From a checkpoint of a small self-supervised image encoder.
Model: 32-pixel images, arch coatnet, num experts 16, patch size [2, 2], depths [4, 4, 4].
Training: adamw at rate 0.001, 16100 steps, batches of 256.
Data: trained on streak pictures of flow and ridge fields, 195000 training examples.
Rows from block 9 of a small self-supervised image encoder, named by matrix and row number. Rows with one number within an expert belong to one neuron, the router's apart. Each number is 128 + 32 x the weight over its row's rms, rounded and kept within 0 to 255. All counts start at 0. Numbers have three digits each.
Before each expert's rows are labels from the 100 images, of 14848, where the router gives the expert most weight on average: "responds to" is what is common among them; "place" is the part of the image that holds the peak. Only what is clearly more common there than usual is listed. The data: streak pictures of flow and ridge fields. In brackets: how many of the 100.
# router: router (model.blocks.9.mlp.router.weight, 16x320), inputs 0-106
# up: expert up (model.blocks.9.mlp.up, 16x320x320), inputs 0-106
# down: expert down (model.blocks.9.mlp.down, 16x320x320, transposed), outputs 0-106

# expert 9
responds to: waves (91)
place: centre (100)
router.9:129130137121134126131140130134129080126115136121128132142139137124125125128172115055124125133076118132117143141128138131129122124107135127132175132128140099150120131143145131000131119255125136129143137126136135129125000129179123122124131196130128133123132109142143120137128025073153130092097139140127125124136129131125110
up.0:128127128127127127128127127127127124127128128127128128126128128127127128127139127129128125125126127127127126127127127127128127127128128127127115127127127126128127127128127127130128127147127127127126128127128127127126255127128127127128127130127128127128127128127127128129127125103127127126097127128127128127128128127127127
down.0:172109149132161159156132118163137130087141206151076152122141159143169146160210136128128176117119122146139173176128170112141141144138155147155087151166169150159151129165142165100136117255142115172137148157157102150118138162129161150166132110154174153181166131162173149127101081093187162134138131168137158095133169156135152
up.1:127126127126127126127126126126126111125127128125126127125127128125125127126147127125128123122124125126125125127127127127127125126127127127126128127126126125127125127128125127128117126155126126126126128127127125125126255127133126127127127128127127125127127129127127127132126125080127126123088125127126127125127127126126125
down.1:170121150134162159159135126160140129104146198149098150128141163144166145161224139128127167128128129147139170170131165124143142144142156146156000151164167148158152131164143164108136125235143125170137148157158116149120136160138164150169135102156173154176166130163164148127115095107186163137131134168139156111136168157138151
up.2:128128128128128127128128128128128127128128128127127128127128128128127128128131127129128127126127127128128127127128127128128128127128128128127112128127127127128127128128128127130128128136128128128127128128128128127127255127128128128128128130128128127128128128128128128129128126123128127127103127128128128128128128128128128
down.2:171106149132160158154132117162137130085136204151076152121141162144166146158222136128128178120115119146138174175127169108141139143134157146154114151163169145159149128164141163094135116255142113171138149157157100151120138159129164150170132119156174151182165132162177149127098084085194163132144132170137157092133168157133152
up.3:127127126127127127127127127128127129128128124127156127127127127128127127127180127128127128141120129127128127127127127127127128127128127127128035126127127130127128127126128127128126127134127127128125127126127128127128255126127127127127127128127127129127127136127125126129128131080153127117114131127127127128127127127127127
down.3:144128137128146143136128129131129130123128159131119133129129141129141131138131128125130143128127129130128138144129137128129128129128137133130127138132138128133128128140128134099127129128129128135129137144134127130128128141125140138140129129137154128152140128135137136128126112125159137130255128143129138123128146136128129
up.4:128128128128128128128128128128128128127128128128127128127128128128128128128131128129128127127128128128128127128128128128128128128128128128127105128128128127128128128128128128130128128133128128128127128128128128128127255128128128128128128130128128128128128127128128128129128127124127128127116127128128128128128128128128128
down.4:170106151134164160159133118161139131078141203155061154120142159146169149162205139128128187121121119147141178173127166110143143145135161149157121154162168149160148129162145164101135116253144113169139151161158097153123135163129170153166133128161175152184165133160184152125096098091183162131143133167139162089135170157137154
up.5:128128128128128128128128128166128130129125121128128128128128127128128128135243128000127128129120128128128128128128128128128128128124128128128127128128128128127128128127128128129126128123128128128128128128127129128126255128120128128128128128128128128128128128127128128128129139053255128125008128128128128129128128191128128
down.5:127128127128127127127128128127128138128127127127135127127127127127127127127241126132128127125127129127124127127127127129127126127128127127127081127143127127127127128127127127127106128127127128135122127147220128127145128127120127127157127127127127127127155128181126127127145126126128127136122128127127127143127127127127127
up.6:126126127125126125126125126125125107124126128125127126124126127125124126126148126128129122121123124125124124125126125126126124125127126126125127127125125124126124126127124125130129125156126126125125127126126125124126255126131126126126126127126126124126126127126126127129125125088126125124097124127125126125126127125125125
down.6:174119152133163162159134123163139130099149199150091151126141163143167145164220138128127168126127127145139168174130167121142147143141158146160044155168170153163158131168147163106136122245142121175138147159161112150120136165139167151174134101159169157178168130167165150126112093108181167135131132171138158107135170161137152
up.7:127125125126123126125124126128127129128124122136218125124125125128124126125239126100128120139087126125128122128126128126124128126124126124128119124128127200126128126124128128129098127128126127128122124124126128122127255124127124126127125133124124129124127131125121124129127134074255128114081171125125123128126126127126124
down.7:136238232134147135144144133152138130129128170158127255129169135133138134132132132128131145127159144133128137129137142141135128136129135138129101138129216129129128139129128129128122129128138129255128134167129133142130123155127141134129135124145157128163130128129136138127136127143152129133255137132138150135133144129141169
up.8:127128126128125128126128128239128136128123115127185126132127125128127127137169128140128126139121128127128126127128127128126127128121127126128125125127126128125136128125127127129123128122128128128127125125126128127126255126119126127127127129126126178125126126125126126129128147068195127122107132125128125128128126127128127
down.8:128140128135128128128139137128134136137128255128130144136167128158150128128137128129128132128137144128128128128136128144128128128128128173131127128160128128128128136128128128127113132126132135211127128147128141136140128128120128128128198129128128128128128128128128128127150215127212128136123138128130128174129128128139129
up.9:128128128128128128128128128128128130129128126128146128128128128128128128128255128129128126140125128128128127128128128128128128128128128128128112128128128128128128128128128128128127128129128128128125128128128128127127255128127128128128128128128128128128128129128125128128128129055149128125058128128128128128128128128128128
down.9:160129145136178156143140135132143132127130161149110141129145148141146152144027147120133159128190143143128149145138136134148128150128150156131127153133139128136129141142128135105126128123144128134133151184141129146131099153116148156138142130146179129175153129138143155128128127227172138132255137148144154128141157145139147
up.10:128128128128128128128128128128128128128128128128128128128128128128128128128133128129128127127127128128128127128128128128128128128128128128128099128128128127128128128128128128130128128132128128128128128128128128128128255128127128128128128129128128128128128127128128128129128127123128128127126127128128128128128128128128128
down.10:172097150132162161161133115158136131069146208151044153119140162143172148163160136127128186107105114146141182173122161101140145143134158147158123154165163151162149128164147167076134114255140110167140149159159089151123141166129170153165133129163170153178169132162188151125088079067170168132188131170137156078134169159133152
up.11:127127127126127127127126127126126116125127128126126127126127128126125127127145127126128123122126125126125126127127127127127125126128127127126129128127127125127126127128125127128119126151127126127127128127127126125126255127132127127127127127127127125127127130127127127131126125088127127124086125127126127125127127127126126
down.11:169122150135161158157135127159141129104144195150100150129142161145165146160232140128127166129128131147139170168132163125143142145142155147154000151163164147157151131162142161116136125231144125168137148156156118148120134158137163150167136101156171152175164130163163149127116098108189161136131135167139156114137166156139151
up.12:128128128127127127127127127127127127126128128127126128127128128127127128128130127129128126125127127128128126127128127127128127127128128128127126127127127127128128127128127127131128128134127127128127128127127127127127255127128128127128127130128128127128128126128127128129127128125127127126127127128127127127128128127127127
down.12:168105153133164164159133121162139131086148195151069154125142162146170149163208139128128177127115118151144178170128164108143146144137160147160124156162164154161152131162150164080133121255143117167141150162159099156121136165128169158167134126163170153177165134161179156142098103077175164130142133168139160090135169159135154
up.13:127127127127127127127127127126127122126128127127128127126127127127127127127133127128128126125125126127127126126127126127127127127128127127126118127127126126127126127127127126130128127154127127127126127127127127126127255127128127127127127129127127126127127128127127127129127125116127126126101126127127127127127127127127127
down.13:173104149131160157155131115164136138082140205149068150121139163143167146160201134128128176116111117145139175175124170106140142141137159144156088150165170148157150128163143165092136116255139112173138148157157098151118143160134166152171131109158172153179163131162176150128097079088176162134159131168135156091132167156130151

# expert 13
responds to: parallel (56); waves (31)
place: bottom left (40)
router.13:139147143148141138138147146136145079151138137145174141147141140141146141140255141084164155150075151146132150139142136142145134145130142145136042137133141126138129144139134138088136142176146144135144144141140142152124115141080144139135146096142146136148134153140146145112148051025183130041139145141148147152139139136147147
up.0:128127128128128128128128128128128122127128128128128128128128128128128128128124128128135129128125128128128128128128128127128129128127128128128128128128128128128128128128128128129132128122128128128128128128128127128121143128127128128128128133128128128128128131128128128123127147129131128164126128128128128127128128128128128
down.0:124090118109105114117111107130104127084125136097075113113112119115112111114000097141134097093066087112128115128087128084113130100124112095130153108128128138126130107124130129127125112106110102128112114101122088118133126113126111114127108128113111134111116128124116111134092128107101123125126104119110099081118119123088099
up.1:151144160152132156151129154205145154159128139132129150129150146152132151151130157100129131130132156142142132187148186151148152145128146140206120146196156170168193137163163188104129157202138155183129141146157155132154135148162132153161132132129130212129155040163129136102155129126130172126166140151151128143151152159157140
down.1:080129093120128098084128124080126136129127125129142106128124083110120119123171128168130128130163131114127128074128078130127127127127111128085127102079080125079103126071126081175128111095126126086129111128086129128127128092135109096075126129104127097124096128078128115205128136206129085009129128082124127131113088093129128
up.4:128126128127128128128126126128127124124128128128128128126128128128128128128133128126144130125121126128128128128126128125128128128127128128128129128128128128128128125128128128138135125131127125128128128128128127128120138128128128128128126132128128128128128133128128128124125137124134128152123126128128128125127128128127128
down.4:123093121103105117120102105128100128087126135095087116108111121117114114116000089142131078091071086115128116127087128087113130096125115096128144112128128134124128102123129128126124110102101101128108116104122089120137124116125113115126107128116114130113119128123115112129097127103102123125128097120104096089113121122084094
up.5:128129128225128128128128128128139128128128128128190128171128128128219128128148178128128240238128197219128210128128128128128128128128128136128128128128128128128128128128128128128128128045128132128136128128128128177128137193109148128128128128128128128128191128128187172128128196128128128128128139128226198128128128128139229
down.5:129117129117127129129119113129120138111129129128108128115124128128128128128128128126131128119147118123129124129113129116123129124129128122129126128129129129128129122129129129128125119129124117129126128127128117128129128128127128128129117128128128129128128129129094128128112128121128129000125120129125127113124129129123127
up.8:128125128126128128128126125128127122124128128128128128125127128128129128128134127126143130125122126128128128128126128125127128127127128128128128128128128128128128126128128128134140125131127126128128127128128125128116144128125128128128127133128128128128128132128128128125124151123136128162123126128127128124127128128127128
down.8:123088119101103116119105100130097128085125134093078114110107119115114110115000091141132089093073084113129117128086129083110130097125113093130147111128128137127131102123131130127125103108103098128111114101122085119136126116125113116128103128114112134113118127125117111131091127105101124125127096119104095081112120121085095
up.9:128128128128128128128128128128128128128128128128128128128128128128128128128120128128128129128255128128128128128128128128128128128128128128128090128128128128128128128128128128127128128129128128128128128128128128128128128128128128128128128128128128128128128128128128128128128251255126128128128128128128128128128128128128128
down.9:128128128128128128128128128128128128128128128128128128128128128128128128128128128128128128128128128128128128128128128128128128128128128128128128128128128128128128128128128128128128128000128128128128128128128128128128128128128128128128128128128128128128128128128128128128128128128128128128230128128128128128128128128128128
up.10:128124127127128128128126124128126123124128128128128128124126128128128128128135127125129130125122125128128128128126127125127128127128128127128128127128128128127128125128128128136131127130127125128128127128127124128122147128129128128128125131128128128128127132127128128125123135125133127119123125128127128126126128128126128
down.10:121090119104106116118105103128101129089127130095084115111113119117113113114000089142130084089070086114126115125089128084113128099128113096128144112127127130124128104122128128127124109095104101127106115104121086119138125115127111116125107128114112129112118128122115112128094127104101121124129100119106097085114119120084097
up.11:128126128127128128128127126128127124124128128128128128126128128128128128128132128127144130126123127128128128128126128126128128128127128128128128128128128128128128126128128128134092126132127126128128128128128126128119143128125128128128126133128128128128128132128128128124125149124135128174124126128128128125127128128128128
down.11:122090120102104116119102104129101128084126135094078115108108120117114112116000091140132086090069085114129117128084128082111131096124114094129146111128128137126130101123131129126124107104104098128108116101122084120136126116126113116128105128115113133113118128124116113130093127101101123126127096120103097081114120122084097
up.12:128127128128128128128128127128128121126128128128128128127128128128128128128132128127139129127123127128128128128127128127128128128127128128128128128128128128128128127128128128133136127119128127128128128128128127128121145128128128128128127133128128128128128132128128128125127147127133128150124127128128128126128128128128128
down.12:124094119108105114118111108128105127083125134098072114115113119116112112114000094143132094093066088113128114128087128084114128102125113101128151109128128135124128112122129128127124117104109104128112115103120084118136126114126112114127109128113112130111116128123116112131096128105101122125127106119112104080119119122086104
up.13:128126128126128128128126125128126123123128128128128128125127128128129128128136127126144130125121126128128128128126128125128128127127128128128128127128128128128128126128128128138139126128127125128128128128128125128118148128126128128128126133128128128128128132128128128126124146121137128151123126128127128124127128128127128
down.13:122090120103104117119105105129102128087125133096081115111112120116114112115000092142131088093073086115128117128088128086113128100126115095129144112128128135126129104123130129127124108095103102128108116102122088120136126116126113116128106128116113132114118127124117112129097127103102123125128100120104099083113120121086102
up.14:128127128128128128128128127128128123126128128128128128127128128128128128128133128127141129127123127128128128128127128127128128128127128128128128128128128128128128127128128128134137127126128127128128128128128127128121148128128128128128127133128128128128128132128128128124127147126133128145124127128128128126128128128128128
down.14:124095119110105115118111110128107128088125133099075114116114119116113112114000096143132092096068088113128115128090128087114128103126113099129150110128128135124129112123129128127124116098110107128112115104121088119136126114126112115127111128114112131112117127123116113131093128105102122124127109119110100084119120122091103
up.15:128124127125128128128126124128126123122128128128127128124126128127129128128121127127142131125124125128129128128124128124127128127126128128128129127128127128128128125128128128136124124132126124128128127128127124128120139128125128128128125132128128128128127133127128128124122144128135127187123125128127128122126128128127128
down.15:123086120097101117119100096130094128084128137091081115105104121110115107116000088138132086089070082111129117128082129080105134092125114089131144110129128139127133097123133130126125100118098095129109115098122083120136126115126113112128098128115112136114119128125116109130090127100099124126127094121100093081107121122079091
up.16:128126128126128128128126125128127122124128128128128128126128128128128128128136127125139130125121126128128128128126128125128128127128128128128128128128128128128128125128128128139136126123127125128128128128128126128121150128127128128128127132128128128128128132128128128126124144122135128133123126128127128124127128128127128
down.16:122092120105107116119106105128102128087126131096081115111113120116114113115000092143131087093071086114127116127089128086115128101127114097128145112128128133124128106122128128127124110096106102128109115105121087119137125116126113116126108128115113130113118128123116113129095127104104122124128101120106098084114120121087099
up.17:136127131127144139135128127131130128124130136167197134144129133135176131134255130128153192161121192159131156133127132127130131131127135144131131132130132130130130132132131131127128127143130127130131132134130126154122255158127152133131128127136136131146130128130145145123126127035217130121130128134171135125129135132128173
down.17:133136130134156137136134133127138132134127124150137144133135134133140142135180140128126144148227141133126133127141127140134125143128137143127119139127127124128126133131126127129128133000133134127152132153130139130123128139143141132130134126145153126142131128128142133126134132250137128055183138131134156139131133134143138

# expert 8
responds to: fine streaks (100)
place: top centre (35)
router.8:127120132125121124126115127130120126130134123121145125112127123128123127125172120111151109109111120124135113130122134121123134124141124123130151127132134140128135118127130131186049129212121127137104124123128127108114157123124120122134122115120120141118140000132104119098128093081137133126098121123121119129123121126121120
up.0:128127128128128128128128127128128127127128128128127128128128128128128128128121128242128127127131127128129128128128128127128129128128128128128129128128128128128128128128128128128129128128128128128128128128128127128129129128128128128128128128128128129128128128128128128128127125132126128128134128128128128127128128128128128
down.0:133131133130133136133129129131132130129130120129140133129134132134133132135130129000127128129139129134130132132131131133131128133128134132129129133131131128132130129132130131114134129130130129131130132133132133131190124133128134134131131119134133129133133127132132133128129128129137131000110130132131132138130133132132132
up.1:120129128129119114122131129122127130139129109119135126136127124123116126122126123146110120150128129126108129125128125129128114127140122124119128128121126114128115129128115125130111130000127130124146128123128135130126111113136119117128128000126122115117128190128131124126135255128123126171128128125127121138126115126126123
down.1:130102128117125128128116114132124125105134143113075127119126130128127126128006108110126118108082103127132128136113135100126132121131127122133255127132133133131133117131132133127128117123122111132119127124130102128128131128122127128135123136127128134129133141131127127128106110121125132126119118129122123102127130129101123
up.3:128129128128128128128129128128128129129128128128128128129128128128128128128069129128108129129121128128128128128128128129128128128128128128128127128128128128128128128128128128111055128131128128128130128128128129128131005128127128128128128129128128128128128125128129128129128143175137128119116128128128128129128128128129128
down.3:128083126106111120123112107138113129094144177084100116124118127120113110120100069092126085072016078120135124146101148074115139104145116104145255117140143144136144110131139141130114114129099099136099118105132080126103140116114112121144110116112125147122136218134120116149097091001120133107104111126106101086120125127075106
up.4:128128128128128128128128128128128144128128128128129128128128128128128128128072128128106128128121128128128128128128128128128128128128128128128127128128128128128128128128128128111036128130128128128129128128128128128133000128128128128128128128128128128128128146128128128129128136171136128123115128128128128128128128128128128
down.4:127080126107110119122114109139113129094144185085100114124116127121111107119095064085125089072000076119136124148100151069115141102141115101148255116140145147137145112131140142130112119134099100137098117104131076126106141114111111121148111118109125150122137219134119114155096091000117133104105113126108097083123125128071104
up.6:128126127126126128128126126129127095126128124123128128126127128127126127127173120128128122125056126127129125128126128118127129127128128127128158128128128129128128127127128128129127126128127126128125127127127126126128128126129127125128127127128128128128128130127126128037126128053129128142128126128127128126126128128123127
down.6:129123128124128127128124124131125227119131137124104127122126129126127126128129123062091124123145123126131126132124132123125132125130127125132255128131131132131132124130131131128081124199125123131124127128130123125126188128128126127132124128127133132130129128131126126128124119168130130130128124129124126124125128129123125
up.7:128129128129130128131130129134129165124128141128100130130128128128128128128115128128129134131147130128128131135129133130128135128128128128135128129132130137128132129129132132130130129155128130128138129131128131131117000132111128129128129128130129135128128053129141128149130127151123131118132129129128132128129130128129128
down.7:145088128108124127128101108150114118092164250095076127101122138123126122127015092114125104053067086127147125161104154087119153111149126115156255126146164172136154107132150150127131108116111099146086127122131088118128135127099126127152113118126130161128152158133126123130094100096126139103113103130110119089117129131093110
up.8:128129128129124126128129129124128139129127119124131129129128128129121128128023122134128115131255129127115123126129127128128115129128127126123128129125128123128118129128117126126113129000126129127129128128129129126026001120161125122128129023128125122121129137128124123031129124255055128255255129128124123129127123129124124
down.8:132086128109123127128107108135117126096135147094097126114123130126125124127000092105128095094049091126133127142104140084120134113134126117138188125134135144134135107131134137120127111076112102134111126122131089125128134127103125127138116128125127140127136220132128125130096076119124133039094105129111119090121129131083114
up.9:132128129129135134133129129129141127125128134135129131129129131130138130133135132128131155148123129131129138129129129128129129130125133131129127128129129129129129129129129129128133128156131128129132129132128127135128131136119136132129129129134133129136128000129135131137126141123145129122100152131130134125129136130130133
down.9:124168127132093128127140133123130128143121014133180128160129125128104129085175172132130131208156143128124128106136120141128118131123128130121000128122101117123120133124123122128129192035131192122242128094124145128129058128129129128077131128129048101056100012123130129126139162160128123255129134125131129142129127126136130
up.10:128131128129126126128129129124129219144129120125129128130128128128121128128102128128121112136151129128121129127129129134128117128138128128121129128128129115128117129128120128128000129102129130128132128128128139129171000122000124128129129112128127115123129169128129128126139128153065129164144129128128128145128125128128128
down.10:131103128115123127127114114134122124106138149106104126116125129127126124126000101116121102074082102127133127141113141102124138118135126119139255126136138149133139115130133137127126114122119110136106126122130105127128133127104125127138121128125130146129137255132126126128107101116126132128116115128118120105124128129102120
up.11:126144128128128126128154137124128255141129126128106128165127127127122127128095127096125129174177129127121128126133126147128120127140127127124126127125127120127120129127122126125000129114127129125190128128127135132128055127153126127127129117128127120128127125127155127137136128173085127135128129127127128142127127127128128
down.11:129110128120125127128119120131124126113135140115108127120126128127127126127066111120128119098098110127131128136118135109126132122131127123134255127132134139130136120129131133128127120124123117132115127125129110127128131127115126128134124128127129138128133142130127127128115107121127130128121119128122123111126128128111123
up.12:120130126126118116121131130124124131132118105117128119133127125120116123118125122139121121138130128123118127119128121130128117120130119122113086124122128124129125129127120127086125128124125128127133126119127130129123116118000119117125124127122121123118125128126130122126131127129119123153121128124113120131126119125120118
down.12:131094128107126128129114098133118000092133132114090127121122129128128127128011111125255125118089095127132130133100133086119132116132128117133128127131132138131133110130132133123169116122113108133134127126129090128128136128117128128133109131128127134128129183130143127108094124120126131128124115129116123086118131130096118
up.13:128128128128128128128128128128128128128128128128128128128128128128128128128103128128128128128128128128128128128128128128128128128128128128128128128128128128128128128128128128117000128129128128128128128128128128128130000128128128128128128128128128128128128149128128128128128129127128128128115128128128128128128128128128128
down.13:126071124109106117121115115133110130089141170073104112124114126118108106118099053079128085089000074117132123141100142061112135100142113097139129114133139140130134110126131132133105123114095106129090116098127076125079142112110107118139111094107120139116128254128119111154090087000117126108096114125106093084124123126063101
up.14:128128128128128128128128128128128127128128128128128128128128128128128128128112128128128128128128128128128128128128128128128128128128128128128128128128128128128128128128128128117089128128128128128128128128128128128128091128128128128128128127128128128128128140128128128128128128127128128149128128128128128128128128128128128
down.14:127117127121104111118124125127119133139128128095155108145120127124105110116194098115000102120068116123127119128118127109121127108128111103128121113127128127128127124127127128135107133255118127127109117099127117126102133106087108118128120046105112127113127163127120114155124000027112127095126122125120095117125116127102105
up.15:128126127126124127128126126129126130127128122122128128126126128127125127128161121127126116125055126126129122128126128124127129127128128127129128128128128129128128126128129128129125127127127126128120128127128128124128128125128127126128127127128128128127128136128122128080128125055128127150128126128127128128126128128124126
down.15:129123128125127127128123125131125141118131139123113127115126129126126126127127122077114123107119123126131126133124133123125132125129126124132255128132131132131132125130131131128125124148125124131121126127130123126126129127128126127132125128126133132130131129130126126128124119139129130128128125129125125123126128129123124

# expert 5
responds to: turbulent (100); high contrast (86)
place: bottom centre (32)
router.5:140159148144156145148161149117148097143124146162130151157152133143149149155029153118139176155203159149131156125159111159154096149126150155096160135117114104131102146145104109091150148236147147121167145156129153164152044150097147150121154132154152110158125162138165154137157050221123112117212150141159161155146144140162152
up.0:128128128128128128128128128128128128128128128128129128128128128128128128128185128127128128128127128128128128128128128128128128128128128128128110128128128128128128128128128128128109128129128128128128128128128128128128129128128128128128128129128128128128128119128128128128128129089129128138094128128128128128128128128128128
down.0:108130111126119111109126128098131135134101122112139115139127108118107120113119121145002097130117130122093109089142100130124093128119117137091124117084097094097090126103090095085130128062123131095124119121106133114133129109255108112105130140110116091109112139103117117067134255083127103128107129107127119139120108107126119
up.1:128128128128128128128128128128128132128128128128129128128128128128128128128190128126128128128127128128128128128128128128128128128128128128128110128128128128128128128128128128128120128129128128128128128128128128128128135128128128128128128129128128128128128122128128128128128128087129128138098128128128128128128128128128128
down.1:109129113125119112111127128097127131134101121113141116130124108115109120113121121144000094131124131119094103089139099134121093126114115129091127115084097095098091126101091095092134127062121129095124119120105138111134115110255109112104127154112114092110114137102117117067140255109122102128098127107124118144118108106128115
up.3:128128128128128128128128128128128128128128128128129128128128128128128128128166128127128128128127128128128128128128128128128128128128128128128109128128128128128128128128128128128105128128128128128128128128128128128128136128128128128128128129128128128128128127128128128128128128108129128142098128128128128128128128128128128
down.3:107128112123119115110125127097124127151099121114170119127123106117111121117128120140000096129124128119094103092128099128121094123113118124091128118088096096099091124100091097107136127076121128094123120121103131108150107115255111113104125208112119093115111138101118118068131255123121101128102126106122119144117107106126117
up.5:128128128128128128128128128128128141128128128128129128128128128128128128128201128126128128128126128128128128128128128128128128128128128128128113128128128128128128128128128128128128128129128128128128128128128128128128129128128128128128128129128128128128128119128128128128128129088129128136115128128128128128128128128128128
down.5:106142110129117109109130135094135138146103119111165114144127106114106119110108121147000092139122142118092098087158097150122093129120113132088124115082095093095089128099088092095129133043124140091124116123103155111125103106255107108099134142109112089107112135100115116077154255080120099128098131106128116159118106105137112
up.6:128128128128128128128128128128128130128128128128130128128128128128128128128193128127128128128124128128128128128128128128128128128128128128128109128128128128128128128128128128128122128129128128128128128128128128128128135128128128128128128129128128128128128127128128128128128128085129128137101128128128128128128128128128128
down.6:108129115125117114111126128096126128136102122111160117130122107116110119115120120142000090129123128118093100090133100133120094124115116126091128116084096095098090125100090094094132127069120130093122118120104135107144104113255111113105127193112116091113113142101117116071140255122122101128097127107122117145119107106126115
up.7:128128128128128128128128128128128128128128128128135128128128128128128128128216128128128128128125128128128128128128128128128128128128128128128105128128128128128128128128128128128124128129128128128128128128128128128128146128128128128128128129128128128128128122128128128128128129076129128137103128128128128128128128128128128
down.7:110129115127122115112127131100133135132101124113136118176127110119110124116115123145013099130124129124096112091146102130124095128113119138093125120085097097098094126106093096078132129067122129097124121123107133115135126112255109117107129145113116094110114137104118119060132255117127105128132128110127120138123111108127123
up.8:133128128128128128185128128144129128124128129128122130178128128128128128128177162128128128126145172128129128132128204128128128154129128128128132128200128129128129145128129228128128148095128127128129128128128126229128127128070128137156128128128128175166158130128164176128138128140115128127128127128161156125128128188128128
down.8:164138167151174168160162139156166130133150147152132166162169169168160179170114173133095146180130152167149174150155156137163146170144173175152139173154159147156151149166149152129136144070158145158205167173169138168125129167128160173153159119158162148157168126163185169119135141130161160128150160167164164135159168164151164
up.9:128128128128128128128128128128128140128128128128129128128128128128128128128200128125128128128127128128128128128128128128128128128128128128128115128128128128128128128128128128128128128129128128128128128128128128128128139128128128128128128129128128128128128118128128128128128129091129128135117128128128128128128128128128128
down.9:102148113128117111107129135091128135158103119110185115140125102115108119113113121144000087135123142117091091085154094151122092126120114128085126114079091092094085128094085089097128133046123140088124117119099155106126089110255109110098135154110114087110110134096115115073156249119122095127095130102127117167120102102137114
up.12:128128128128128128128128128128128128128128128128129128128128128128128128128155128127128128128127128128128128128128128128128128128128128128128110128128128128128128128128128128128074128128128128128128128128128128128128142128128128128128128129128128128128128128128128128128128128111129128144096128128128128128128128128128128
down.12:106132112125120111108127128098125126180100122113196115136123106117109119113133121138000096129123130120096102094131100131122096124108118124093128116091097098100094126100093097108134128085122140095117120121103160109152090113255109111104127226110119094114109138101113118059161252123120101128094127106123119190121105105126118
up.13:128121128127128119128126122108120135121128129128128128113126128121127123128255117118125128113112121128128126120119111124128127121128128127120002128110120120123111120127123115128128121136127124118114128128127121123137244128128128114124128135128128100128125128127122128134122124000128122233060113128127128122124128117124128
down.13:165131154139161159153153129157153131127141142152128157163153156155156164160099159130124145188136139154144174179140148132151141157135160161156136159149164156159155138153147147128128134052148135196255156161156130174127130159130155157148145127154152147152170123164216157120128148131148150128132147155152156128144158186147154
up.14:128128128128128128128128128128128133128128128128129128128128128128128128128192128126128128128127128128128128128128128128128128128128128128128111128128128128128128128128128128128128128129128128128128128128128128128128129128128128128128128129128128128128128127128128128128128129086129128135104128128128128128128128128128128
down.14:108129110125118109108126128094128135134105121108139113128124107113106119110117118146000090130112129118091099086138096131121091126122115128087124113079094092095088125098086092089127127059119130092123117119102136107130123108255107108103127145109114089108112140099115116076136255070121098128099127107123117142118107105126111
up.15:128128128128128128128128128128128139128128128128131128128128128128128128128206128125128128128124128128128128128128128128128128128128128128128114128128128128128128128128128128128126128129128128128128128128128128128128129128128128128128128130128128128128128120128128128128128129081129128136111128128128128128128128128128128
down.15:108140112129121110108130136097142138137104121112147116135128107117107122112112123146000096133068138121094103090155099145127094129117115138091123117085097096098092129100090095093129139051125139095125120125105149113125111109255108110103141143110116092111111135102116117078149255036120101128106136106128119152125107106134117
up.16:128128128128128128128128128128128132128128128128130128128128128128128128128177128126128128128125128128128128128128128128128128128128128128128112128128128128128128128128128128128116128129128128128128128128128128128128129128128128128128128129128128128128128125128128128128128128097129128140097128128128128128128128128128128
down.16:107128113124118114111127127097125129135100120112168117128123107116110120115129121141000092130123129118094101090131100129120094123110117125091128116086097096099091125099091095102132127074120128094123118120102132108143108114255111113103127201112116092113112135101117116072135255107121100128096127106122118140118107106126116
up.17:128128129129128128129128129132129128129128131128133130128129129128128129129255128131128126127108128128128127132128132128128129129128128128131128129130129132131131129129128132128127129132128129130127129129130128127099255128126128128131129129129128135128131129129127128124128130000142132131127128129128128128129128129128128
down.17:133140129126152135132128125126128133206125129134255137152129130127133144136106132134125127255129240128122129125135128132129123135128137145125126140126127123127124126129124126134127124058127124127194134156129200128122142138129134129128127122135137124136133130129159130115130125119144129127130127129128143224125131129127129